Rows from block 9 of a small image embedding model, named by matrix and row number. Rows with one number within an expert belong to one neuron, the router's apart. Each number is 128 + 24 x the weight over its row's rms, rounded and kept within 0 to 255. All counts start at 0.
Before each expert's rows are labels from the 100 images, of 14976, where the router gives the expert most weight on average: "responds to" is what is common among them. Only what is clearly more common there than usual is listed. The data: streak pictures of flow and ridge fields.
# router: router (model.blocks.9.mlp.router.weight, 8x192, trained with AdamW), inputs 0-95
# gate: expert gate (model.blocks.9.mlp.gate, 8x192x192), inputs 0-95
# up: expert up (model.blocks.9.mlp.up, 8x192x192), inputs 0-95
# down: expert down (model.blocks.9.mlp.down, 8x192x192, transposed), outputs 0-95

# expert 7
responds to: loop
router.7 [125 142 134 104 130 147 105 160 156 107 109  77 114 121 115  93 147 142 115 125 167 166 137 162 142 109 140 153 155 165  93 107 133  88 129 117 167 160 141 162 120 107 139 150  90 174 116 152 159 125 138 151 130 122 121 115 127 120  53 125 110 123 138 113  96 139 123 119  98 101 139 130 147 153  95  87 109 153 134 154 143 113 147 112  78 126 137 107 118 118 101 100 119 134 136 127]
gate.24 [140 130 121 103 100 123 153 141 136 128 128 128 128 158 135 152 110 129 113 123 128 129 115 128 123 114 119 126 130 148 125 157 141 104 128 134 173 141 126 122 176 106 116 121  95 134  70 136 124 144  88 134 110 102 170  98 117 126 137 127 131  44 118 131 131 126 117 130 130 130 118 115 115 184 138  89 132 158 126 119 128 171 121 113  89 128 120 125 131 115 131 122 119 128 129 126]
up.24 [147 147 131  46 128 164 132 109 137 129 143 116 122 128 155 140 121 138  83 117 128 161 116 134 118  99 126 116 121 131 113 144 148 121  72 138 170 128 128 130 166 104 128  87  99 139  76 135 132 152  57 149 120 120 155  85 118 126 143 133 130 104 124 124 101 124 119 129 164 122 123 103 128 199 144 128 114 165 139 130 130 176 128 124  88 128 123 138 147 135 138 144 131 128 123 130]
down.24 [114 138  91 105 135 144 105 146 129 158  96 125 124 132  97  59 128 138 127 126 133 132 114 128 124 124 148 135 124 116 140 128 123 131 118 129 131 145 102 113 129 131 108 137 126 132 198 111 101 131 136 178  92 103 131 131 145 116 161 143 121  71 131 130 120 126 135 119 100 131 133 166 152 139 129 101 127 131 130 125  81 155 132 132 128 116 164 152 137 120  74 150 110 102 139 131]
gate.28 [ 91 134 145 160 158 142 123  86 121 118  97 116 113 175 154 132  91 117  90 128 108 133  74 139 128 140 139 176 117 128 141 177 134 129 132 118 149 146 169 128 133 125  85 117 165 127 129 107 106 181 146 135 132 113 161  88 122 128 124 152 128 153  99 118 139 119 127 138 113 137 128 110 159 131 133 151  58 136 121 147 140 131 133  99 157 116 167 139  98 134 118 149 145 128 129 115]
up.28 [143 128  96  68 122  83 142 159 135 155 165 157 159  63 108 123 138 130 146 131 144 126 167 103 130  99 131  77 135 123 115  82 131 125 121 135 128 126  77 131 123 132 166 144  95 128 128 135 150  77 116 125 127 161 115 161 133 128 131 122 108 103 156 132 114 137 134 107 141 124 130 141 112 132 123 122 192 127 151 128 124 139 118 153 109 165 103 114 144 127 165 106 117 136 127 140]
down.28 [120 178 131 102 136 119 126 130 119 101  94 152 150 127  90 128 101 122  94 128 150 122 128 145 137 165 127 173 132 124 153 123 125  75 153 117 175 127 141 127 159 147 104 128 186 116 144 136 163  98 170 127 119  75 134 119 110 119 145 129 145 128 137 139 160 128 130 128 135 138 128 128 128 144 165 140 121  99 102 128  83 129 128 128 128 125 137 120  88 169 129 128 206 135 128 144]
gate.31 [151 130 162 142 156 119 161 112  89 127 112 149 171 152  83 104 133 128 125  56 117  92 123  86 130 130 118 108 138 145 146 164 127 126 112 141 140 142 140 128 160 111 111 133 135 133 135 140 134 143  46 116 136 110 125 115 135 128 130 126 128 125 151 117 112 184 122 130 187 112 137 114 126 136 123 128 133  98 116 127 175 136 128 124  97 121  68 114 146 132 167  49 108 127 127 116]
up.31 [142 154 155 156 134 123 155 121 120 139 106 130 164 176  93 111 129 122 116  79 128 106 124  94 120 134 127 127 161 143 140 147 129 152 104 151 152 129 143 129 148 111 113 117 130 154 137 154 135 128  43  95 129 104 128 119 127 123 127 115 132 125 136 115 101 163  97 128 172 120 128 130 124 142 127 127 130 124 108 127 149 132 128 107 146 123  88 101 132 127 187  52 100 128 127 108]
down.31 [107 131 128 177 196 128 141 120 129 170 128 128 128 149  85 130 128 123 129 128 128 114 163 128 128 137 127 128 137 127 133 118 132  99 143 129 128 167 119 152 140 129 122 100 128 129 166 130 187 127  87 126 132 130 173 137 124 141 106 108 127  83 147 161 158 191  92 124 125 120 129 128 127 121 134 169 128 124 136 120 134  97 157 108 144 137 118  55 197 146 128 116 137 125 128 128]
gate.49 [128 128 128 128 128 128 128 128 128 128 128 128 128 128 128 128 128 128 128 128 128 128 128 128 128 128 128 128 128 128 128 255 128 128 128 128 128 128 128 128 128 128 128 128 128 128 128 128 128 128 128 128 128 128 128 128 128 128 128 128 128 128 128 128 128 128 128 128 128 128 128 128 128 128 128 128 128 128 128 128 128 128 128 128 128 128 128 128 128 128 128 128 128 128 128 128]
up.49 [128 128 128 128 128 128 128 128 128 108 128 128 128 128 128 128 128 128 128 128 128 128 128 128 128 128 128 128 128 128 128 128 128 128 128 128 128 128 128 128 128 128 128 128 128 128 128 128 128 128 128 128 128 128 128 128 128 128 128 128 128 128 128 128 128 128 128 128 128 128 128 128 128 128 128 128 128 128 128 128 128 128 128 128 128 128 128 128 128 128 128 128 128 128 128 128]
down.49 [128 128 128 128 128 128 128 128 128 128 128 128 128 128 128 128 128 128 128 128 128 128 128 128 128 128 128 128 128 128 128 128 128 128 128 128 128 128 128 128 127 128 128 128 128 128 128 128 128 128 128 128 128 128 128 128 128 128 128 128 128 128 128 128 128 128 128 128 128 128 128 128 128 128 128 128 128 128 128 128 128 128 128 128 128 128 128 128 128 128 128 128 128 128 128 128]
gate.61 [128 128 128 128 128 128 128 128 128 128 128  74 128 128 128 128 128 128 128 128 128 238 128 128 128 128 128 128 128 128 128 128 128 128 128 128 128 128 128 128 128 128 128 128 128 128 128 128 128  60 128 128 128 128 128 128 128 128 128 128 128 128 128 128 128 128 128 128 128 128 128  60 128 139 128 128 128 128 128 128 128 128 128 128 128 128 128 128 128 128 128 128 128 128 128 128]
up.61 [128 128 128 128 128 114 128 128 128 128 128 223 128 128 128 128 128 128 168 128 128  24 128 128 128 128 128 128 128 128 128 128 128 128 128 128  93 128 128 128 128 128 128 128 128 128 128 128 128 239 128 128 128 128 128 128 128 128 137 128 128 128 128 128 128 128  87 128 128 128 128 150 128  82 128 128 128 128 128 128 117 128 128 128 128 128 128 128 128 128 128 128 128 128 128 128]
down.61 [128 119 128 128 128 128 128 128 128 128 128 128 130 128 128 129 128 128 127 128 128 128 128 128 128 128 128 128 128 128 128 128 128 128 128 128 128 128  18 128 108  91 128 128 128 128 128 113 128 128 128  26 128 128 128 128 128 128 128 128 128 128 127 128 128 128 128 128 128 128 128 128 128 128 128 120 127 128 128 128 128 127 128 128 128  26 128 128 127 128 128 128  62 128 128 128]

# expert 1
responds to: loop
router.1 [107 149 117 133 103 135  92 142 112 112 126 128  70 103 140 137 136 123  97 111 110 125 149 106 131 100 102 152 112 122 118 124  98 116  78 103 158 138 170 146 112 184 121 110 112 105 104 133 136 146  71 127 141 137 170  92 161 151  84 125 114 143 185 138 120 139 100 117 108  97 187 107 142 127 102 104 110 128 161 153 142 109 132 138 141 160 161 122  96 143 129 123  90 108 135 140]
gate.25 [128 128 128 128  37 128 236 128 128 128   0 128 128 128 128 128 128 128 128 128 128 128 128 128 128 128 128 128 128 128 128 128 128 128 128 128 128 128 128 128 128 128 128 128 128 128 128 128 128 128 128 128 128 243 128 128 128 128 128 128 128 128 128 128 128 128 128 128 128 128 128 128 128 128 128 204 128 128 128 128 128 141 128 128 128 128 128 128 128 128 128 128 128 128 128 128]
up.25 [128 128 128 128 128 128 128 128 208 128 128 128 128 128 128 128 128 128 128 128 128 128 128 128 128 128 128 128 128 128 128 128 128 101 149 128 128 128 128 128  29 128 128 128 176 128 128 128 128 128 128 128 128 128 128 128 128 128 128 128 255 128 128 128 128 128 128 128 128  17 128 128 128 128 128 255 128 128 128 128 128 128 128 128 128 128 128 128 128 128 128 128 128 128 128 128]
down.25 [128 128 128 128 128  47 128 128 128 128 128 128 128 128 128 128 128 128 128 237 176 128 128 128 128 128 128 128 128 128 203 128 128 128 128 128 128 128 128 128 128 128 128 128 128 128 128 128 128 128 128 128 128 128 128 128 128 128 128 128 128 128 128 128 128 128 128 128 128 128 128 128 128 128 128 128 128 128 128 128 128 128 128 128 128 128 128 128 128 128 128 128 128 128 128 128]
gate.28 [128 132 128 255 128 128 128 128 128 128 128 128 128 128 128 128 128 128 128 128 128 128 128 128 128 128 128 128 128 128 128 128 128 128 128 128 128 128 128 128 128 128 128 128 128 128 128 128 128 128 128 128 128 128 172 128 128 105 128 128 128 128 128 128 128 128 128 128 128 128 128 128 128 128 128 128 128 128 128 128 128 128 128 125 128 128 128 128 128 128 128 128 128 157 128 128]
up.28 [128 128 128 128 128  52 128 128 255 165 128 128 128 128 128 128 128 128 128 128 128 128 128 128 128   0 128 128 128  31 128 128 128 128 128 128 128 128 128 128 186 128 128 128 128 128 128 128 145 128 128 128 253 128 128 128 128 128 128 128 128 128 128 128 128 128 128 128 128 128 128 128 128 128 128 128 128 128 128 128 128 128 128 128 128 128 128 128 128 128 128 128 128 128 128 128]
down.28 [128 128 140 128 128 128 128 128 128 128 128 128 128 128 128 128 128 128 128 128 128 128 128 128 128 128 128 128 128 128 128 128 193   0 128 128 128 128 128 128 128 128 128 128 128 128 128 128 128 128 128 128 128 128 128 128 128 128 128 128 128 128 128 128 128 128 128 128 128 128 128 128 128 128 128 128 128 128 128 128 128 128 128 128 128  95 128 128 128 128 128 128 128  87 128 128]
gate.31 [119 117 137  97  84 126 131 111 144 169 174 135  97 169 109 119 119  73 117 152 119 135 134 140 127 126 118 128 128 133 137 111 125 133 155 146 121 133 135 140 165 111 109 125 115 164 130 133 117 130 122 149 127 148 145 115 130 138 128 141 178 119  99 147 135 126 129 140  91 202 105 149 126 120 156 128 100 148 155  85 150 147 133 128 123  72 126 122 109 162  88 136 136 143 152  76]
up.31 [ 33 162 117 138 101 132 129 131  93 145  77 125 112 126  97 131  81 109 107 183 135 150 132 134 118 134 141 141 129 132 118 138 115 133 158 118 119 118 131 124  85 133 111 137 223 105 123 106 112 111 147 126 118 135 119 121 125 129 115 121 125  82  76 115 142 105 187 117  93 103 134 149 139  93 156 107 119 121 125 117 164 167 148  94 143 139 103 112 141 132 130 140 158 137 144 152]
down.31 [146 146 170 126  97 138 125  94 130 181 139 125 126  92 159 118 119 126 158 126 129 128 135 130 102 115 120  99  74 104 108 127 123  95 114 134 127  77  90 128 128 150 138 129 130 187  99 135 166 137 170 136 106 124 110 114 173 126 126 145  52 133 106 119 134 159 121 129  85 102 123 144 111 126 137 135  66 119 104 172 137 168 127 138 132 126 151  80  84 141 138 124 173  98 114 128]
gate.34 [128 128  59 128 128 128 128 128 128 128 128 128 128 128 110 128 128 128 137 128 128 128 128 128 128  25 128 128 128 128 128 128 128 128  73 128 128 128 128 128 128 128 128 128 128 128 128 128 128 128 177   7 128 128 128 128 128 151 128 128 128 128 128 128 128 128 128 128  87 128 128 128 128 128 128 128 128 128   0 128 128 150 128 128 128 128 128  62 127 128  66  98 128 128 128 128]
up.34 [152 233 128  98 128 128 128   0 128 128 128 128 128 112 128 128 128 128 128 128 128 128 128 128 128 128 128 128 128 128 128 118 128 128 171 128  88 128 128 128 128 128 128 128 159 128 128 136 154 128 128 128 128 128 144 128 128 128 128 128 128 128 128 128 128 128  66 128 128  30 128 128 128 128 128 158 128 122 128 128 128 128 128 128 128 128 128 128 128 128 128 128 128 128 128 128]
down.34 [137 128 128 128 128 128 128  81 128 128 128 128 128 128   0 145 128 128 142 128 128 194 128 124 128 128 128 128 128 137 128 128 128 117 128 128 128 128 128 128 128 124 128 128 128 128 128 128 128 128 128 128  58 128 128 128 128  91  92 128 128 128 128 128 180 148 128 128 128 128 128 128 128 128 201 128 128 128 128 128 128 128 128 103 128 128 128 128 128 128 128 128   3 108 182 128]
gate.37 [ 96  84 129 134 129  84 115 126 103 131 156 133 113  90 163 108 125 128 134 134 163 156 120 127 107 108 128 175 171  63 120 137 181 110 146 106 107 115 126 132 100 125 128 165 120 128 122 102 157 105 128 130 128 146 128 111 158 101 151 150 114 151 151 114  94 117 136 101  97 142 127 121 141 104 118 141 106 150 129 109  87 157 130 135 101 177 125 130 181 118 128 136 128 147 131 161]
up.37 [127 102 120 127 113 104  72 143 116 126  69 146 133  61 135 117 138 127 114 174 173 103 141 149 118 129 128 128 130 109 101  82 193 107 143 129 131 136 143 130 146 156 137 150 131 109 141 128 127 126 154 152 138 158 132  96 164  93 161 146  21 132 191 121 131 131 117 131 121 126 131 124 118 155 150 141 127 169 135 126 100 144 128 134  94 145 122 122 132  92 141 115 181 137 142 131]
down.37 [158 131 115 128 127 124 154 113 131 188 162 142 161 153 133 140 136 115 126 122 176 128 131 119 123 128 157 147 164 120  84 127 122 127 104 140 132 157 132  88 222 158 122 101 137  99 138 118 159 132 127 123  99 157 101 143  82 150  90 132 151 141 129 144 132 104 127 132  71 132  88 123 110 115 127 101 143 147 160 155 143  67 129 108 128 131  97 112 119 143  99 130  76 147 157 121]

# expert 4
responds to: whorl; delta
router.4 [138 104 152 150 172 118 121 113  97 113 135 125 153 159  94 121 153 143 169 161 132 143 159 165 107 102 122 104 152 104  69 107 136 143 135 118 109 105 120 126 146 120 153 156 184 136 118 125 158 144 119 125 176 149 124 175 127 144 133 134 129 110  85 140 125 122 153 134 146 136  84 130 147 121 145 128 104 169  92 111 118 123 142  79  93 110  92 120 149 121 118  90 111 141 166 153]
gate.4 [128 128  80  33 143 128 128 128 110 150 156 130  39 128 128 128 128 128 128 122 128  97 128 128 151 128 128 128 128 195 128 128  74 128 128 128 128 128  76 128 139 128 128 128 128 128 128 154 128 128 173 128 128  97 146 128 137  91 126 128 102 128 128 127 113 128 149 128 128 128 128 146 128 128 118 128 128 128 102 177 128 135 128 128 128 128 128 128 128 138  84 126 128 128 114 128]
up.4 [128 128 128 116 128 128 154 193 174 128 128 128 162 128 104 128 127 138 128 128 140 128 162 110 128 128 130 102 128 128 128 128  91 104 128 128 128 128 168 128 128 128 128 128 128 114 128 131 128 128  65 128 128 128 204 128 130 128 136 128  79 128 128 128 128 128 128 121 128 128 128 128 128 128 117 128 138 128 128 128 111 132 128 128  12 128 109 128 114 128 150 128 146 128 136 128]
down.4 [169 128 147 128 128 128  92 116 128 128 128  97 123 128 128 173 128  99 128 141 128 128 128 128 128 128 128 136  72 160 162 183  87 110 128 117 128 128 128 110 128 128 128 128 128 109 130 160 128 128 128 213 128 128 178 109 128 101 128 129 128 143 128 143 128 128 128 128 128 131 129 104 128 128 112 128 128 128 128 166 128 128 128 128 128 126 128 174 128 128 128 107 125  97 128 147]
gate.11 [128 128 128 128 128 128 128 128 128 128 128 128 128 128 128 128 128 128 128 128 128 128 128 120 128 128 128 128 128 128 128 128 128 128 128 128 128 128 128 128 128 128 128 128 128 168 128 124 128 128   0 128 128 128 159 128 128 128 128 128 128 128 128 128 128 128 128 128 128 128 128 128 128 128 128 128 128 128 128 128 143 128 128 128 128 128 128 128 128 128 128 128 128 128 128 128]
up.11 [128 128 128 128 128 128 128 128 128 128 128 128 128 128   0 128 128 128 128 128 128 128 128 128 128 128 128 128 128 128 128 128 128 128 135 128 128 128 128 128  41 128 128 128 134 128 128 128 128 128 128 128 128 128 128 128 128 128 128 128 128 128 128 128 128  53 128 128 128  67 128 128 128 128 128 128 128 128 128 128 128 128 128 128   0 128 128 128 128 128 128 128 128 128 128 128]
down.11 [128 128 128 128 128 128 128 128 128 128 128 128 128 128 128 128 128 128 128 128 128 128 128 128 128 242 128 128 128 128 128 128 128 128 128 128 128 128 128 128 128 128 128 121   0 128 166 128 128 128 135 128 128 128 128 128 128 128 128 128 107 128 128 128 128 255 128 128 128 128 128 128 128 128 128 128 128 128 128 128 128 128 128 128 128 128 128 128 128 128 128 128 128 128 128 128]
gate.19 [126 128 128 128 128 181 128  57 128 128  91 128 128 166 128 128 141 128 128 128 127 130 169 160 128 136  77 124 152 128 128 128 103 136 128 128 128 128 127 115 125 123 128 120 128  78 128 128 123 128 128 243 128 128 128 133 128 128 141 128 128 132 158 128 105 125 128 128 140 154 128 128 128 128 159 128 128 106 128 128 133 128 128 107 101 128 128 185 160 128  81 128  99 128 128 191]
up.19 [130 128 128 128 128  87 128 204 128 128 159 128 128  91 128 128 118 128 128 128 128 124 108 113 128 128 184 136 128 128 128 128 163  92 128 128 128 128 138 154 128 144 128 140 128 162 128 128 140 128 128  24 128 128 128 118 128 128 116 128 131 121  98 128 147 131 148 128 126 125 128 128 128 128  98 127 128 155 128 128 121 128 128 161 159 128 128  85  89 128 178 128 169 128 128  75]
down.19 [128 152 120 129 128 128 128 127 128 180 157 128 193 152 127 128 128 128 141 126 116 128 129 128 104 128 124 128 128 128 133 128 128 128 128 127 130 128 178 128 128 129 128 128 128 128  90 128 128 118 128 128 162  76  94 145 138 128 128  88 143 128 128 128 115 128 128 128 128 128 128 128 135 128 128  66 211 128 128 128 128 128 127 110 128 128 128 132 146 128 110 128  66 179 128 106]
gate.21 [ 77 124 109 128 156 148 137 219  99 126  99 130 134 150 160 136  56 119 151 101 145 136 144  78 136 124 133 123 168 159 128 127 109 117 161 111 149 112 128  99 128 143 138 114  99  66 134  76 130 130 128 117 124 141 128 136 172 128 132 102 154 144 129 128 155 133 144 145 132 140 128 126  78 168 128 120 172 128  79 106 125 176 160 125 119 132 138 109 163 111 145 118  95 131 127 115]
up.21 [151 129 128 128 125 128 147 187 125 122  72 136 171 167  99 129  78  95 143 102 143 125 152  85 128 107 114 113 130 159 111 104 121 123 136 100 144 143 105  93 128 174 114 126 111  73 158  71 149 155 118 151 128 143 132 114 180 142 174  99 157 181 114 158 144 133 139 128 134 144 125 111 123 132 147 145 172 106  82 130 123 143 167 128 128 128 131  80 120 107 105 128 107 110 141 129]
down.21 [ 66 121 146  90 170 137 117  92 128  86 110 162 128 125 121 194 123 105 139 152 161 110  95 129 123 129 122 111 110 128 144 116 177 128 135 127 130 168  98 128 134 113 121 144 167 143 221 143 128 139 144 109 114  74 160 106 145  96 123 137  85 145 134 129 163 137 122 115 154 108 154 112 129 135 122 142 101 142 121 149 165 133 129 131 128 150 178 123 167 128 162 126 130 111 104 117]
gate.26 [ 87  64 117 159 126 119 130 112 130 110 123 189 125 133 124 125 186 140 129 100 108 150 116 140 128 148 122 130 127 134 118 128 132 129 168 127 129 146 136 129 119 118 148 153 154 135 102 127 130 123 128 119 126 221 139 127 108 123 116 128 133 196 128 139  84 150 131 122 144 136 129 118 139 104 111 165 186 116 153 127 130 106 129 128 110 130 128 128 127 129 138 148 127 189 131 187]
up.26 [ 87  87 125 159 124 116 129 104 128 104 123 209 126 135 124 125 166 142 128  78 104 152 123 143 124 137 119 128 124 134 111 127 131 128 170 129 129 148 151 128 118 113 137 160 172 136  93 124 130 104 128 119 126 208 131 128 117 124 118 128 138 199 127 142  91 146 144 116 141 131 132 120 151 108 108 162 197 105 152 127 131  99 128 125 112 142 129 130 130 131 138 127 127 184 135 174]
down.26 [182  79 126 191 132  80 128 157 180 132 129 113 124 127  78 182 128 128 142 151 120 101 151 128  95 178 142 128 123 117 108 139 123 116 132 122 125  98 120 128 124 126 127 131 137 128 142 129 124 118 156 120  96  89 144 106 125 125 143 128 133 129 121 135 114 133 143 139 127 123 147 189  95  96 125 128 113 128 134 135 108  85 126 151 117 128 130 155 122 128 129 140 110 119 125 128]

# expert 2
responds to: turbulent
router.2 [128 129 128 151  99 165 145 124 158 146  75 142 137  89 136 145 143  88 107 123 134  88 135 147 135 160 136 134 126 144 139 129  78 112  96 137  79 123 140 141 132 119 110 152 104 126 137 124 124  91 157 141 130 101 155 132 110 149 124 193 180 140 135 134  90 148 167 148  83 114 140 117 140 135 153 101 139 127 136 100 122 150  96 167 167 118  94 141 104 160  74 142 145 119 107 121]
gate.4 [128 128 186 117 128 128 128 128 128 228 128 128 128 128 174 128  33 128 128 128 128 128 128 128 128 128 128 128 128 128 128 128 128 128 128 128 128 128 255 128 128 128 128 128 120 128 128 167  76 128  30 128 128 128 128 128 128 128 128 128 128 128 128 128 128 128 128 128 128 128 128 128 128 128 128 200 128 128 128 128 128 128 160 128 157 128 128 128 128 128 127 128 128 102 128  73]
up.4 [128 128 128 128 128 106 128 128 128  28 128 128 128 128  65 128 232 128 128 128 128 128 128 128 128 128 128 128 128 128 128 128 128 128 171 128 128 128  19 128 128 128 128 128 128 128 128  44 147 128 255 128 128 128 128 128 128 128 128 128 128 128  88 128 128 128 128 128 128 128 128 128 128 128 128  24 128 128 128 128 128 128  83 128 128 128 128 128 128 128 161 128 128 139 128 160]
down.4 [ 82 128  78 128 128 128 128  61 128 115 128 128 128 128 128 128 128 128 128 128 128 128 128 128 128 128 128 128 128 128 128 128 128 128 128 128 128 128 128 128 255 145 128 128 132  85 174 128 128 128 128 128 128 167 128 128 128 128 111 247 128 128 128 128 128 118 128 128 208 128 128 128 128 128 128 128 128 128 128 128 238 128 128 128 128 128 128 159 128 128 128 128 128 128 149 128]
gate.6 [156 152 141  88 100 121 167 128 156 133 182  83 121 155 163 127 161 121 142 128 141 120 121 152 137 119  78 163 131 108 128 130  78 101 117  84 128 128 115 126 178 141 120 127 102 144 129 175 105 115 153 160 124 129 147 133 174 118 167 120 149 144 149 162 111  84  67 175 116 170 134 125 128 160 107 166 123 135 128  80 128 111 121 133 127 126 123 102 106 106 134 133 163  99 146 160]
up.6 [127 111 101 168 159 162  90 130  96 139  73 161 118 139 101 136 109 136 120 124 135 174 174 118 120 131 150 110 128 128 127 113 170 128 165 175 128 121 178 139  68 134 142 155 139  57  92 100 124 158 129  97 127 128 136 131 104 128  96 114 128 144 128 108 172 145 171 112 146 128 149 128 181 134 135 112 135  78 139 147  88 157 137  86 196 122 160 131 179 123 129 116 124 163 128 104]
down.6 [120 130 146 158 127 127 127 114 128 133 149 112 128 133 147 124 149 143 124 115 136 125 129 129 160 164 122 102 112  98 153 132 176 119 121 156 126 162 146 131 109 118 130 125 109 107 134 104 156 131 117 128 113  74 119 169 132 143 127 116 140 223 143 131 145 136 172 154 132 133 127 193 106 111 128 120 129 141 166 111 132 149 132  93 177 132 132 123 125 118  79 160 161 134 129 140]
gate.8 [127 128 128 107 128 160 128 139 140  69 114 154 128 129 128 131 135 128 128 119 133 178  99 145 128  83 139 122 152  70 128 106 127 176 105 141 128 129  97  87 107 138 128 128 134 112 120 121 134 107 135 114 151 129 120 188 128 128 129 144  82  86  47 128 143 103 166 128 131 119 110 128 233 107 117 122 161 126 117 127  98 135 120  97  90 128 127 130 110 149 145 112 126 128 105 130]
up.8 [128 128 127  89 103 159 129 138 158  97 127 169 126 128 121 170 128 115 127 119 133 165 112 158 146  64 132 123 158 106 122 112 120 172 108 128 128 128 102  86 118 150 128 133 117 134 131 106 128 109 136  81 144 157 123 167 129 127 129 128  88  72  38 128 142 119 202 114 127  86 102 128 178 125 140 114 180 126 116 128 119 129  92  77  99 135 104 128 105 135 132 108 119 134 101 128]
down.8 [128 168 136 129 132 129 126 128 128 127 129 125 128 128 128 138  60 128 148 143 166 116 136 128 142 128 110 151 124 156 112 128 110  60 128 131 129 147 167 128 124  69 147 108 126 128 102 143 125 114 111 156 117 125 125 113 128 128  87 128  84 141 128 169 113 165  93 129 125 143 128 122  85 102 136 144  87  87 142 107 120 131 128 117 128 137 102  40  63  80 126  38 137 128 129 122]
gate.9 [128 128 128 128 128 128 128 128 128 100 128 128 128 128  80 128 191 128 128 128 128 128 128 128 128 128 110 128 128 146 128 128 128 128 128 128 128 128 128 128  65 128 128 128 128 128 128 128 141 128 128 128 128 128 128 132 128 133 128 181 128 128 134 128 128  35  19 128 128  33 128 128 128 128 128 128  46 128 128 200 128 128 128 134 128 128 128 128 128 126 128 128 128 128 128 128]
up.9 [128 128 128  88 128 128 128 128 161 128 128 128 128 225 128 128 104 123 128 128 128 128 128 128 128 112 128 164 128 128 128 128 128 128 177 193 128 128 128 128 128 128 128 128 128 118 128 128 128 128 128 128 207 128 128 128 139 128 128  56 128 150 128 128 139 128 128 128 128 128 149 128 118  70 128 139 128 128 128 127 124 128 128 126 156 128 181 128 128 128 128 128 128 128 128  23]
down.9 [128 186 128 128 128 128 128 128 153 128 128 128 102 128 125 128 128 128 128 170 128 128 128 128 128 128 128 158 128 100 128 111 128 128 128 126 128 128 128 128 128 105 128 128 111 128 128 128 137 128 128 128 128 128 128 128 128 128 128 128 128 128 133 126 128 128 128 171 183 128 128 123  52 128 107 112 128 128 128 128 128   0 128 128 128  87 128 128 128 128 128 128 128 128 128 128]
gate.12 [128 128 112 128 128 128 128 128 128 128 128 128 128 128 128 128 128 128 128 128 128 209 128 128 128 128 128 128 128 128  85 128 128 128 176 128 128  58 128 112 123 128 128 128   9 128 128 128 128 128 128 184 128 128 128  91 128 128 128 128   0 128 128 128 128 128 128 128 128 128 128 128 128 128 128 128 128 128 128 128 132 128 128 128 128 128 128 128 128 128 128 128 128 128 128 128]
up.12 [128 128 128 128 128 128 255 125 205 149 128 128 128 128 128 128 103 128 128 128 128  97 128 128 128 128 128 128 128  41 128 128 128 128 128 128 128 128 128 128 128 128 128 128 105 128 128 128 128 128 128 128 128 128 128 128 128 128 165 128 187 128 128 128 128 128 121 128 128  61 128 128 128 128 128 141 128 244 128 128  72 128 128  72 128 128 128 128 128 128 128 128 128 127 128 128]
down.12 [214 128 128 128 128 128 128 121 128 128 128 152 128 128 128 128 128 142 128 128 117 128 128 128 128 128 128 128 128 128 128 128  98 128 128 128 128 178  83 128 128 153 118 128 128 128 128 128 128 128 128 128 128 128 128 128 128 128 118 128 128 157 128 128 128 128 128 177 128  51 160 128 128 128 128 128 206 128 128 128 128 128 128 128 180 128 128 128 128 128 128 128   0 189 128 128]